Rows from block 4 of a small image classifier, named by matrix and row number. Rows with one number belong to one channel. Each number is 128 + 24 x the weight over its row's rms, rounded and kept within 0 to 255. All counts start at 0. Numbers have three digits each.
After each channel's rows are labels from the 100 images, of 14848, where the channel reaches its highest value: "strongest on" is what is common among them; "lies over" is the class under the peak. Only what is clearly more common there than usual is listed. The data: rendered scenes of coloured solids on a plain floor.
# convs0: first 3x3 conv (model.blocks.4.convs.0.weight, 192x192x3x3, each kernel summed), inputs 96-143
# convs1: second 3x3 conv (model.blocks.4.convs.1.weight, 192x192x3x3, transposed, each kernel summed), outputs 96-143

convs0.111:126115118129146142163129140131138141135106089105122122124167124144132101144098164126161091118081105111144112091149143119145136147148110142107143
convs1.111:151125167146144135119126179137119119134160121110147150122124166132130124123072149200129165115107158093114144118138128126120177128098134151131124
strongest on: dodecahedron; largest object: dodecahedron; bowl; largest object: bowl
lies over: dodecahedron; bowl

convs0.130:129114172117105096129168125122159109117081127111127144151098160126186143110116165107158119131071139126097117115132128113090081107112122126159097
convs1.130:144135125104129125120089126151113159129121134159150149106146152127148146098139155123141101111139075071089144150122130125103107118101124156104167
strongest on: dodecahedron; bumpy ball; largest object: dodecahedron; largest object: bumpy ball
lies over: dodecahedron; bumpy ball

convs0.18:118086159109119109116106136140146104145143164097131149119104092143117079136126124128144110136138110087104151133113134107151135122125087115090124
convs1.18:111078138151101149139117156097095104138177125101109148137116160160110168114135157145140156118209112124161161088097142124148137099126154068112174
strongest on: jack
lies over: jack

convs0.12:149095155135176090123094096092158135140141125143120140160143141141120131136153124099143110121062157108101125089173165096136117109122158126073123
convs1.12:153118129136086150160118149134158121142136161143096214115120133165123107148107080162123141089086118091111148144114162139088155120152140165119110
strongest on: cube; largest object: cube
lies over: cube

convs0.119:117085150160158163076135137148093125128132169140113114157156089178121115100122162161146132097110103145084126159142163164147065146125130108147112
convs1.119:088151121116105132164110115168137142148133128178140145151107131119131140131107141095129129153128107155105117156111115131089182109100127129098122
strongest on: cube; largest object: cube
lies over: cube

convs0.90:141153082127113132092115118156116119121106096158150137133132077114099132137148098132148183148105127140150119133104099137144139132115120153078152
convs1.90:103111135119121129121151132126138079107116162146119129125117136148121121105142139173121168136087125153083110120093099136083113085092125151113114
strongest on: disc; largest object: disc
lies over: disc

convs0.149:120150155124144139145122117163149128086121117132117100105087149118119059136124163089125169130106095114100123098118117119130083116147172120114124
convs1.149:149122108116168125133161155089138144145164144134081156131115113126152106105164130123103131139152147089117120103106184111110110093163190097121140
strongest on: pyramid; octahedron
lies over: pyramid

convs0.183:117168120106167143135151101150124128135128140143108111124138075098157112094160103130092210128111134141121094113111120137152125173131151147123147
convs1.183:126131142145112120118133190163084109197146092127152159131127172145108102190116134143111190159100159153138123097146103112097169110141121128124134
strongest on: bowl
lies over: bowl

convs0.93:123146139142129111111120114106120159130105106150149184147149094140154140131142127084159105136119175154143087207114114140079142113157141140105137
convs1.93:158125170148149139155140120124103184127120185157122155158085161114153138139132153170160127151180185099158089160108112130096128106091097151190111
strongest on: octahedron; largest object: octahedron
lies over: octahedron

convs0.76:155158111104173116089138120138123119129133146075118094145117098140165132138122145085112126130115145120133135133118141113111114125095114175116108
convs1.76:126143137208125130147123118093152138144094139096077136082122124118159139118127130107123131140118115121119132157096150117135093118152119144107094
strongest on: cog; largest object: cog; count: four
lies over: cog

convs0.42:116151165146137146141154150141099143099115126130145133121136099162143105099117125114089115127161134098143112119113135092138116106125136082095108
convs1.42:127083092118120114116133111145132127139128133102090111123109133135127158092127129103123121142094080154142144119102109113136138136142160078077090
strongest on: grey object; disc; cone; largest object: disc
lies over: disc; cone

convs0.25:133130092078099130144127134141147159139181137108096150130132122145130184125123087145132130144131129132191142132081097089182157106156106140111086
convs1.25:114118124099123101143142195144116151111171125141126133167123100139153102189162141146098112135174106090132151031149112163105159139165149143125150
strongest on: bowl; largest object: bowl
lies over: bowl

convs0.72:139126057132071115105118185112168111125174125135118101122120157100118154175107098154111119110094098129145140152122104090123128112158132121152154
convs1.72:122138126131122158138117095173148083161194105149156094104082109129162110097120132125115122135116140119091135138131100111109149088144100173144088
strongest on: bowl; light from behind the scene; largest object: bowl; tube
lies over: bowl; tube

convs0.4:186147125128129135191083124118141127115139112151120162148130158132121121099110121112141094133083110177124104125120104148088120114123125115160141
convs1.4:123097106128123149119144172108162142086094120127183118153127098085152169120133107152147138164133154124147121131133101119163151163089127153138131
strongest on: octahedron; bowl
lies over: octahedron

convs0.173:113100163145110094103177103130127155059110137124127180163090112107127148152168120079096140133089110125116087136126086116140120114145136141111150
convs1.173:138140105106141100133092147174164135138090149153165090064148129127131114083142138129129138096107113146106099189129123138090088118129167171129129
strongest on: octahedron; pyramid
lies over: octahedron

convs0.103:119102140131105072099111103098116075084154092114124124108114126148137122085153133127138135098173202151128111121094121151120142117117119144159122
convs1.103:115133090101125121125096135186153114164151160116119105100115128124090109080123132128113151121128180105143149140139134160130093134121143146110134
strongest on: jack; largest object: jack; star block; largest object: star block
lies over: jack; star block

convs0.86:099142119146125126127106113127163124137113122133103107132174094127121103143149121132107135122123158142128121168139151107058105113109087119153113
convs1.86:105134143125115155098150136149160118139096146124107169109077121156134121133139128135096146161087090154161164157145145125128175115100141150089126
strongest on: pyramid
lies over: pyramid

convs0.186:110128122138116094131118141109100110126150148067093133128110134158143124115119135104116108094168122154091140118147106143127110141122159108125135
convs1.186:115147130126149152147138129143136087123138145117124172102112105176169139116108099131146125123065096126134106111123153083109120077129151116126099
strongest on: cog; largest object: cog
lies over: cog

convs0.124:153142108118145142151130114121136096123124108093150095146134103145175137099128153088132114096152091120155096119098149125117146131073117130109079
convs1.124:140121123120129089100094125150131154145132121148179117130141129106129137107121140129140121120088188094111123112143184139122103138104131133115107
strongest on: twisted bar; largest object: twisted bar
lies over: twisted bar

convs0.94:142136127134100101120123132145169100157102116131096109141135119111132163112159114088121149135089162114147130085142186121146097157117120139107128
convs1.94:143125119121122148102145154157145072140151131143128122126124104161136149115137117147114168123127094123105174095049180140102114115147112161143114
strongest on: egg; largest object: egg
lies over: egg

convs0.84:123106135126110112182122143139089094114165117131156136117107128094122099158162169127109091100128114082125108122181132142067117106101121114114097
convs1.84:127123111146155120143125108115124071130134117132128111126125092127116126059160128117097165092136084128098130134093092126150206096116124158121162
strongest on: cone; largest object: cone
lies over: cone

convs0.70:149132160165096120130102092146120126117144160155176113116139152097095165117088141099116123166111103144100106101115117140118143161126122099114124
convs1.70:150118104079150116125160140160119158064111124134175139146103145145117125121127136146163134096148120097132114158150110129107087114122115140108121
strongest on: tube; disc; largest object: tube
lies over: tube

convs0.136:114107148117095136139134084137126145102155142098150128142114168140131100153140140080124146192147114122133127154170142119111111154146138117130115
convs1.136:109140091114148135133131165117111118129155178186160122137117133108085068160136086164124152131145173169116144076155123116108144123116116134113143
strongest on: sphere; dome; largest object: sphere; largest object: dome
lies over: sphere; dome

convs0.59:145137079114112107077186100121126128169106153111126069121087127112154148098128111110114140121150145154128134123139127149144112181146151142141077
convs1.59:105129126074138126118103172147114161121103163133155108139123135116127099105150129129117085148114141088095149128149132136138128112118162120134135
strongest on: bumpy ball; largest object: bumpy ball
lies over: bumpy ball

convs0.19:090105096098154102178132098191126131118167144108136145120119114102139118143145123133112099087161106124112105104134081138140130151079167115139097
convs1.19:122159146207095119106148128167169114125142108123082094125119135118187135140124086150094135138086092120159118065099104121126124134107130140136102
strongest on: cog; largest object: cog; torus; largest object: torus
lies over: cog

convs0.125:116097171112124120142142141105139121130131137168145161174141122131119116146127132084131116125134148141127118159173133099115089104150122111178130
convs1.125:143100087123123192135148134104145149093091155163120182159119127118106136114148162131111136118170112155110133173132127121125143120124116104136145
strongest on: pyramid; cube; octahedron; largest object: cube
lies over: pyramid; cube

convs0.99:111106082120127106119088089076160113076109136124127109130115109145132164141118164118116156124131138124143091107158124077137160116091138118118131
convs1.99:120185177097105131090096114121186114150168148095106129104129133121140146110138078115136125131099065149136116155117093112196115149150100158159119
strongest on: cylinder; twisted bar; largest object: cylinder
lies over: cylinder

convs0.47:135150134161107133114088125076131071114152139131106094109133136148135109149100083129088153132137161145124123117127124181104128112110166129164141
convs1.47:146093085084117109064176108116119120134118110139132095104128124173157186125151116162136117130084125211161116160128132164149121144158175157105152
strongest on: cylinder; largest object: cylinder; hexagonal prism
lies over: cylinder; hexagonal prism

convs0.97:128089124113159133107143138109114119112135072111146141151118103107136129125101178119124121131121151159129156112093138114141106118130126075161119
convs1.97:153163149114132114113104108163098098163140138145125123152164159076074126173120155138102143160140121167152152143153141121146156127144136122145132
strongest on: twisted bar
lies over: twisted bar

convs0.35:088140183125180118190138156119128089145102124124131148151112092141099109090143106106121131133176141129105137116110139169106119116129136153105092
convs1.35:143111117133092146140113138100126148123097110130122154117125097105134139131101122132153097164062127144167132114092125153116125152197090144172128
strongest on: bumpy ball; checkered object; largest object: bumpy ball
lies over: bumpy ball

convs0.95:131102124152122119076139079124103121093149059156078154118123114187099159116124125097134127100122111142123103154128125113128144100057136127158118
convs1.95:119123125126141128125108137094150093117106131153118104105149119096168114148144107096103154117154161104100137123125127137151126202123132123104115
strongest on: twisted bar; star block; largest object: twisted bar
lies over: twisted bar; star block

convs0.88:085072153135128102082130117134105142112153129136136135138115157154150103144122105104112103143112131126143112128134163165056096135128122129141121
convs1.88:105155114125143151098119200115083133142140123124128143109122138095117133136157125154138156141123114112173157115104169180162103140137129115122122
strongest on: torus; bowl; largest object: torus
lies over: torus

convs0.181:095153140134140137172125125141169103137147143163106167128152110093075074080158100145118152125189160140124080097126102140136155095133115149115139
convs1.181:114119120140119129120098202143145122143175168143101142138146129121115132127114096119130122102082087154137127115175142113115122118104111121104124
strongest on: cone; cube frame; largest object: cube frame
lies over: cone

convs0.20:137142169132110157183148123109108128111123109108176124135097104098164147090133162114136162100137114125136089134092141122132123111076117105108149
convs1.20:132111134114140119120103147151137127161147110119142106087152113112160180115117143160132165125099173155124117103149197148112116132116109139126116
strongest on: pyramid; cone; wedge
lies over: pyramid; wedge

convs0.132:119108106096129149097135128119167136066153113134103139184125152124119117166148111157145082079116131150107104141177123118124133109117144113148152
convs1.132:098120091156115115123117128132151138181121152132144124117122099142126195111112139111137203149110115121135138159112133133125083131139105138100122
strongest on: sphere; largest object: sphere
lies over: sphere

convs0.21:161157128163087125120155138158103133138182146227159121106079111119111134094184103121082148119084119134138145161127158098129153136087124126132115
convs1.21:100081086136136140106146137153129109139086163142170109081122147150134172118169147096124120121155134177142125138120134121114102118120144141097108
strongest on: disc; cylinder; largest object: disc; largest object: cylinder
lies over: disc; cylinder

convs0.0:140128074122132116155132055138149128112114089093128161081120139101159117137154115105138094153113151111134114090104104155083166126126115118118137
convs1.0:089123100106137135164150145111139120112130133153165189158161109129124119120110109127121111159126135157096119126105130133097168152158114113116103
strongest on: cube; largest object: cube
lies over: cube

convs0.75:154091107097104125145138134134102148127136101107147103116106144108137142121120135140141120138101106112147143111082125098140108070143126113133082
convs1.75:114153120108132079115173147152082131145107147109097111093140118169123134154126095161099103101107124125164130078154155162142127139145153088105163
strongest on: capsule; light from behind the scene; largest object: capsule
lies over: capsule

convs0.7:069145131167163129154124107132152119139129115153103143150091141127120149142130133129111165100148119124119092181159119173139123094115142103088085
convs1.7:149129089142127155112167204106140120146203145147128104105117144127124090133130154158126148178113111123115126081135075129134168097133115138099113
strongest on: tube; largest object: tube; spring; bowl
lies over: tube

convs0.29:124132133196159122154138116124151171125123139135135148148099103161116128148127142150126135136119127107159087142119098126122126166144184076153194
convs1.29:143144147106129106101117137185172099165119108130157125119159141147126137105111111111143127139089144115137160119103146140092115074134162149139079
strongest on: dodecahedron; largest object: dodecahedron
lies over: dodecahedron

convs0.185:130090132143125118166156132121187117094158141091151127142107123128187197146116080149161090190105109081112147112118149072119118133075091159096114
convs1.185:106127103110153112115094124144158124171120116132163124130123197182140189114169143129127131121142138172155136158142172129080090100119146150101132
strongest on: egg; light from the right; largest object: egg; sphere
lies over: egg

convs0.134:146119133099121126159146152096133093106107087097106144126082098129155141127124143147100173133106157132132138114083032123168149115127146140119125
convs1.134:148136175106110107099140103164137178145140132135167120178163120130119138144120140097158153118064145145161142175167159141118052134123107130117160
strongest on: octahedron; largest object: octahedron
lies over: octahedron

convs0.189:081152138142194109148160124116124089132117164112143120118148121108118134127178152097112116141104073143090076217118095142167152105109131107110176
convs1.189:120117148096101144104121127186129154149127115096139102118151096102085162089133149097127116110160150123106124131129114137132101151142139105130107
strongest on: star block; largest object: star block
lies over: star block

convs0.71:131105113152110174141114180099129141107165083158106155145123121129139107115088133096123099146135128135168131173130110103133151114102126117157130
convs1.71:112135088107133112106158105151142115163148100158149103163124108132146185131139122184091125110090121113119124106083140149103104119132117132126153
strongest on: bowl; largest object: bowl
lies over: bowl

convs0.147:118074120076126124085119121120103097127126120138092178148141109127134149157169153118123132123156124115169157154098111135113084129121138096123141
convs1.147:123116148187120119136147160107148136183091124105098078102075144143155134123124121171130115153090125125130143125132175119109135116092138118121143
strongest on: tube; largest object: tube; cog; largest object: cog
lies over: tube; cog

convs0.182:109174112134122119118117077137127081154116126145163123090057111114126139135151107120128102148081161161141142125144119120064193117110129128149110
convs1.182:085146126147117101157112159122128090134118102118132165151131093125140128156115086112104093148157129145129137129120158126109119099154141166155110
strongest on: cube; largest object: cube
lies over: cube

convs0.1:136081126139183155160088140123141151161141127118107139155131139139124138122096126111122124121121094121132158111150117132107144137077154130166098
convs1.1:141156165116085156122110180167121115105148129121148135108117169108169112148165148118165136099098092119110132085144154133133169140120086132139138
strongest on: dodecahedron; sphere; largest object: dodecahedron
lies over: dodecahedron

convs0.127:140161113100147104111095118176103148194110150153139104093141153147120109098116127135117163132108135133074136094122163097114123156125134094143119
convs1.127:088124133122122150128148132194138065176128071131118106135105062177106169094110114114100078125106146113118163131139135135154142157164094096098154
strongest on: spring; largest object: spring
lies over: spring

convs0.169:118122171098077104124148163113080091074102111120118129117118102154122124139118126158093110129109117165105153120151186117131116117125107102154141
convs1.169:097111112145145104107118133143166099129132111109123130098108124149156141107123120107103135124092241145166126088108136138117121127137150131144128
strongest on: star block; largest object: star block
lies over: star block

convs0.112:129096152122105127117125138120111151168101142120143124118110129145101203098116104117122157127093137141120109110121116150123118171125130120198113
convs1.112:108109104158133123132104130152158130120116142146149117142131090119150092101141106114129067109098110096126111133106141131147124116172131107128124
strongest on: bumpy ball; largest object: bumpy ball
lies over: bumpy ball

convs0.50:139114105139162110099161177065148135126184130111131149136114117136119133068100121112097148099152131121118153134134123132145153124160151086129134
convs1.50:153147110098120100131132219098115130044165091130145147140120108169158111119144134172124150151140124132115122042100135133125130139129147132137152
strongest on: light from the right; bowl; spring; largest object: spring
lies over: bowl; spring

convs0.101:083142118119188126124127090148139142092136092138122096123109116112141140137135137136139127100172141121152120083114138089111119160093127112169092
convs1.101:104114167098119112104172091140087135066098100162165124148146104097136153087130129121121105086092109099090125136112125099175116137163133098138173
strongest on: bumpy ball; largest object: bumpy ball
lies over: bumpy ball

convs0.79:124153155123132123087104102102102066052144120133155106157129123147127152136171149113123148146091138101131117101153119145140095135104147100125165
convs1.79:121124089106123112111148096096135146101125166144141089104141112196173150106134100129123145083100092135089132123099146121106124135110154099111126
strongest on: cog
lies over: cog

convs0.74:083142152155120103131103121116119133122145097153169114135112134157125141107138121130144172141150133110074129145142111109112140139129162135131158
convs1.74:099133130129135144150164128118132120146133108179158132133163097090146149138129135105147147087128157126102160143096099086118148175139133097102113
strongest on: cube; largest object: cube; star block
lies over: cube

convs0.115:148152077161113131144118116121131114132119113111121120131110077088181111164137155094139107068139104167115123177117118143087101127083132115081157
convs1.115:115109131110125142132113123081125136116119134107156120117172118099143136116112108142129128138159109170133093116131137128198097132103097114159126
strongest on: cylinder; tube; largest object: tube; largest object: cylinder
lies over: cylinder; tube

convs0.155:162153142101131101103145111118144083115152118079176101127137145105093143135087086114079112126126086133142109075103136141138124121101119153123109
convs1.155:140095163060112142153101143166116145151159180150173161131158106116108126090107152148137124119146118122142121118140204137122124128120111134107122
strongest on: pyramid; octahedron; wedge
lies over: pyramid

convs0.102:095147147156101097126150105141115138103098153093166175089110109107097088136155117152129183162142127108138137122134140140156108124151158128139126
convs1.102:119086107135138135146104120131119111148144105087102114107153145124104185097059127135110126143135105131080148164145121157157160118152146118113145
strongest on: disc; largest object: disc
lies over: disc

convs0.126:117145163143147103130122159147094108108101141122153142116066122099124161146074093140122138111141120107085108113092103142092130141110120134118116
convs1.126:152201135125132130117121099162162122126124131155113066121174123139170131137162159096116095135082130132145098151136107121139111121163141118117117
strongest on: dome; largest object: dome
lies over: dome

convs0.106:135159185136150117100161136113139181136153092078104136113105170127136117189123103109171120143121071129149154145121097106138129095130153079097114
convs1.106:104108096081138118145092194134128113143165139131094138131137089090135149110141104179132124151077160125112160106119129136154138113178129124166154
strongest on: bowl; largest object: bowl; disc
lies over: bowl

convs0.8:089146097125153139115132131134100121175102126158127166122134111106118098181129153121118127149135093115100126130119152141112129091098129161128122
convs1.8:103124107159122106117108133119150121176119144111131125124152139134106136098143098083124162108169110136082108164133153124086086125106115169126135
strongest on: disc; largest object: disc
lies over: disc

convs0.54:088095173109134094130092100140108106142089104138131138098091078100134140123141142115146095161141110118128135125127141116118110127131098131178139
convs1.54:147144106131107122111110157159123111165121138118160138111098178115083143204154130210186205140164120101117144112128110118126097116075108132128128
strongest on: tube; largest object: tube; bowl
lies over: tube

convs0.109:088118089146126118153122142110137146096141085133105146163103122119130132164082150134115145164118130157189100123106086124125124133105145134109109
convs1.109:160077097113122129134122217149152108179140117135129077173126124132099123117097143176125136105158095125060112061125129123173162106172125103117112
strongest on: bowl; largest object: bowl; jack
lies over: bowl

convs0.166:182174129141147147167128122119085096103140135090110101143112152131147147129112129099134173113158099127147093101127074127104126138111127129124109
convs1.166:132110146152149173123142161137129124146124150129133128164129137146137140145135161120154129098131115124103138121117155144126168114102110124139131
strongest on: cube; largest object: cube; pyramid
lies over: cube

convs0.52:154092132104125115127062121152135102082168100125135141103107136126190167106101120109116132107133102099094141098130153135074095120059093138116134
convs1.52:090159115146128150127114120083138118079147168128139110148142142146168109128131119155139134130119123104135120130150139126120140119108121165134131
strongest on: sphere; dome; largest object: sphere
lies over: sphere

convs0.43:141073117105132125126099129111075138099122142117156170095087113103114070182107145147184174156188145160118088124147123103119126108128119109120119
convs1.43:133177083108158125118115117113130124138128127118120102044123156146207137125163099123137110137086155136142119152151142133129137138117145147105115
strongest on: capsule; largest object: capsule
lies over: capsule

convs0.67:121113175145136122160113142144113088128135158163148137152156207088121142143133106145106103148162109087106131132100158134152113134088119108132124
convs1.67:106150088151135144145105093099132146164130109157158159135111030109147141154092125100093078099130118119136148133172127121168125127162142144136113
strongest on: light from behind the scene; cube; hexagonal prism
lies over: cube; hexagonal prism

convs0.65:171116135146109135118086144091130137097142151129119093146139089114126142138132137121123136136187109073140121133139134152127105144144118077138108
convs1.65:108144081189125088158156113152139077128143112146132108118138125118118144150149117113149142146107089127081139101118118110106144160176151129103126
strongest on: chain link; largest object: chain link
lies over: chain link

convs0.121:146068114142097126157125113116121181117132143156124143138108079128118114112107111156104123170116147182109151157150160127138120137147159124166130
convs1.121:141122127085113124120096153109155102146164145124135169114115111089111098122126093156130126103146099137140102083124130110141121165146127112159134
strongest on: twisted bar; light from the left; bowl; largest object: twisted bar
lies over: twisted bar; bowl

convs0.162:123166138117124072098168091136153136171102102130168103148057125120137089131156098069149115115105140183145122129131131135091133148126136163161118
convs1.162:083144106162124135147137122168116187154107092102120113088140134124123138123127094098101131169112104129098112142142119125153135132137149101132120
strongest on: torus; largest object: torus
lies over: torus

convs0.78:127144116130151119142075140156073098116114093129084134134097153132114101146133143126165132170184109141112103173090119106148134105130122140106116
convs1.78:110144125124151129085133119121118138111115135124124103117113082114150101093178137124133106114099140102133096154157095117145098163127154132160132
strongest on: torus; chain link; largest object: torus
lies over: torus

convs0.129:135123147117079094192126106126139156090110086134093123154131096138100139131122104139122119132110111122133170098157105136119097138128131136124103
convs1.129:097148128082112132121140079141121115153096172147110144117132172124092150133130122093118135109157107089105159178116101134104089132105086131111128
strongest on: dome; jack; largest object: dome
lies over: dome

convs0.41:133186117159191135123169105083169155122162131103142125125115180093149099146143093101152072110123177106137108117106105138092152102108153116138118
convs1.41:117118136125091127151125129122187132125132089091159143135139116122138123136144109106090164121113139134107107160142096132129146142093127101107134
strongest on: dome; largest object: dome; cube
lies over: dome

convs0.113:122118100114118127113150160127116150126120172141147128167066131088115104139117114140127144157184152092103106107103102101093126128165168143125139
convs1.113:124130163135155142148105081147124123137144090117148146087157152103196135121068140092127125108098159164119113098148088118154142085145146148133126
strongest on: cube; largest object: cube
lies over: cube

convs0.45:155160135109118140111133139075190120129135122121159116152127131171119127121107113083108183137124157131180130123148085096099117107127141136116138
convs1.45:169118179151140122119141135095126070113105152095109144129201127147151093165152123119167154115119136096152148112126090135153118135105134126162120
strongest on: wedge; largest object: wedge
lies over: wedge